config.toml
model = "contrastive image-text model"
dataset = "made-up road signs on poles"
train_examples = 245000
image_size = 48
crop_scale_min = 1
horizontal_flip = false
color_jitter = 0.2
tokenizer = "word"
vocab_size = 55
loss = "softmax"
embed_dim = 256
encoder_arch = "res2net"
encoder_norm = "groupnorm"
encoder_activation = "relu"
encoder_weight_standardization = false
encoder_depths = [2, 4, 2]
encoder_kernel_size = 3
encoder_stem = "single"
encoder_widths = [128, 256, 512]
text_encoder_causal = false
text_encoder_width = 192
text_encoder_layers = 8
text_encoder_norm = "layernorm"
text_encoder_norm_position = "post"
text_encoder_activation = "swiglu"
text_encoder_mlp_ratio = 2.67
text_encoder_head_dim = 16
text_encoder_fused_qkv = true
text_encoder_bias = "qkv"
text_encoder_qk_norm = false
text_encoder_parallel_block = false
text_encoder_inner_norm = false
text_encoder_positions = "rope"
init = "torch_default"
residual_init = "scaled_by_depth"
optimizer = "normuon"
muon_scale = "original"
lr = 0.016
momentum = 0.95
nesterov = true
orthogonalizer = "polar_express"
adamw_lr_other_params = 0.00091
steps = 7100
batch_size = 128
epochs = 3.7
lr_schedule = "cosine"
final_lr_fraction = 0
warmup_steps = 210
weight_decay = 0.03
adamw_weight_decay_other_params = 0.05
Rows from block 2 of the image encoder of a small contrastive image-text model, named by matrix and row number. Each number is 500 + 40 x the weight over its row's rms, rounded and kept within 0 to 999. All counts start at 0. Numbers have three digits each. After the name is the row's rms in percent of the matrix's.
After each channel's rows are labels from the 100 images, of 14976, where the channel reaches its highest value: "patch colour" is the nearest of a few named colours to the mean colour under the peak; "responds to" is what is common among them. Only what is clearly more common there than usual is listed. The data: made-up road signs on poles.
# c30: last pointwise conv (encoder.blocks.2.c3.0.weight, 256x256x1x1), inputs 0-127

c30.50 067:546591530623493472515509567409505483519505478549483501460508533541536451450569561588628406564493531471545636550490528494533425550483455513433518452498578567440557538508448559584582589415526589446563550475492521526503526470517526514547529511502474543539583513509467471515501498500511505536524539515541506494489433499486565500521550483496522483479558503483538564544507517473544527509521
patch colour: purple
responds to: purple face

c30.72 069:537488606451449504505550482517523509577478467458557615504570514493565534509565497495513378587513548556553465543459623525580505480493552566592485591582480490590457585511453521533456488418493586464532514571502501508478493563452512557483538519518474462475520519425483478503476477554559472505542468455494533499507539491577448515497454476505478525502548520550505529480482477512490535453485
patch colour: red
responds to: red face

c30.40 069:540561541614479438528528539425487476498526474581489490449473488545540496487573553564608440557505525492571635557478563470550436555501494477412458502497551548443524512514436581593567630401490600446574550470475503523497506441540515527525512512498476540562568522529469481507518525520513504526510521510543495522497453486474537493536579483500516503489555503472537572568493511503525520523555
patch colour: purple
responds to: purple face; triangle sign

c30.176 097:482438528484559495456457406479505467443481535499504456477508515608492506444500499540462482509444515504485469505442490474452522513448563490510493517498484465448559496507459472491417450517542511443514550482528438495455472528473511523561500536495520437531528437502554491488497474476451466517517549411518447553484513484507523525512508491498403511509466507554482570493502544500480523521441
patch colour: yellow
responds to: yellow face; ring

c30.234 111:563416496475547562493555504532471481540536259493609553443527528476476466467542460551533619501450485375546478430466494514493432481457457495512470433500459532532463434498553509526465461493427430512504492472509482532494502498493532586516556551549492507505534512459519522526487435518502584512526450491482547540511473482480476449527499480479509458507491556498534500516543513480516551526495
patch colour: green
responds to: teal face; teal rim

c30.224 096:525454484511524431463481442470505463482474464482491530492431463481494474536519533462519532520472484493530549482512459488526522505561484498484486504497473465497517514419508509467551535428466512513515456443577486551570464511474562495496482540499458491490505484430508467527490501479446491493478537481448478504483470459477494480443474545436538460534494574472546541504459589586458517502460
patch colour: black
responds to: black face

c30.209 103:503489523536528511477454420427535491505499397529455427452485462502452501496480518466561462553517476497513477464495510538474473510529440496485498550497467537471525431451465463530423446528466557483504533611600497532538501507624492401510517509510493483466520516532484530563462567495497484517506487498539503495502540511451538441421505444451544451432492588455504484479492559530483518516460
patch colour: grey
responds to: white rim; circle sign

c30.227 114:482460478519522509489530497455463473498537471465514513510491461448506513549497500487497491558510499500467414466523544507499408541527518531459511479536493489504500495528516497464507479526461434495446507489496461509508531514483560556475479441499528531524516474574535427548518399448507466504511481565482465399500502493556547482496428551431490493499490366454486524491433405557497489537478
patch colour: black
responds to: star; cross

c30.177 096:510464525535515501443506500552496464501490485514479549418492495481509485543516431520500421540508508520503501530476537460456529549441530467505484540512586486434463452509507522540447496519497468523518421547484457495459503486451548473566520500467547468408538513550527539591441464501569540538489518567561509552509488566486512592482573448461498475504463432536475516492516496474450453457435
patch colour: blue
responds to: blue face

c30.251 096:498454495479568596493521494488489481506494470503475472571446503571505483570516454488526509558476488521560540519549488506474485568515441529545520398578551504506453499528476483514424476545473536572454402513476509550445470485474526526532518507506555564444519577512467465475554425483512509510440561456574473518467552491497508490468516544495515495467602490456573457513479470448419552460483
patch colour: brown
responds to: orange rim; orange face

c30.220 063:480495523513551429547442544521604490446518539492452477591374530568518505525520456538495480533506594578437532444419572522486573448540542557565511487532414462515530491505504549517461476538530577431550538591527491547493595552547484493593564527454508472524496441523560546456438506460496489475480543474508483552521459501524540424525516485453484447521486503484525529546527491493533475492475
patch colour: red
responds to: red face; triangle sign

c30.244 064:486536523508569436534449554492605472453526523469466481556373551579529512529501461521472477520503592582429495454426570504516558501537541563586495493531435468511510494520536576494463489504508569405525550571531488566470596521552471491608551514462495487524484454505571550468413503460513475472481510479510480546520485472517520415553501469454481442532468499475538528540555492519527476491485
patch colour: red
responds to: red face; red rim

c30.42 087:468454562540496414529540506533520495534469444449498463475529494521574505500467544464488389513502483520504520451539495439537461518424470527503543498502498440445572503482457511508504457512570512527500472494500393502516547495508480556504559448436474574501477465568533479480523533478466506501487468456582469526522501540527582499523445538445467538527485608478460471502456497561493536469491
patch colour: blue
responds to: blue face

c30.235 064:485534534509576425553467563504621491471527552490459475567355537547494489525512483535470486528510585588454503442437567528511560447521545544588494463511408463520536508519520542506464472495510561398529549581527495548488591546556479500585567538476525471525495454533572555492436505476527500465472536466518505547504472503512528413517497502457483446535489503497527510532513494489540452503482
patch colour: red
responds to: red face; red rim

c30.37 110:497507506433295482514529535498488476498537672461579432463530527441539486550494475499545382514501503426494485559499488468459517483468522516531537445519546445508493533474491471323521515570553492511432472485501537526459506532481523509515566505517483473477516579507553534519476508510541481508460482499508513469486555503491524483503463493537446503468549507429517524543502534506478459515478
patch colour: green
responds to: green rim; green face; grey face

c30.191 096:514481503537523583485455471490478438482511466498475501511485498574531492522529380513556425504495453503444501516483538508551479482483458481442515510503502519489452501582497505495504470471511469549477497531470530508501494508438517485476491503461529485516512449517469460467382459497477558502490586488553448514539487536485521486511581541482569501498544465589504453488427413414534546554496
patch colour: blue
responds to: blue face; orange face

c30.112 072:532498599472452488497541474509538476588504474478551612550573505509542538509586505473526402602485550524550425525458627505582498519477563558575498586578465455569455548505451513535461490415469590471521534552497493496497486538459523549502523509534478465470532534446489478516477522541534490501517480458482530514520549505575438516505456488502467547499541540556484540485486482506490525451489
patch colour: black
responds to: ring; drop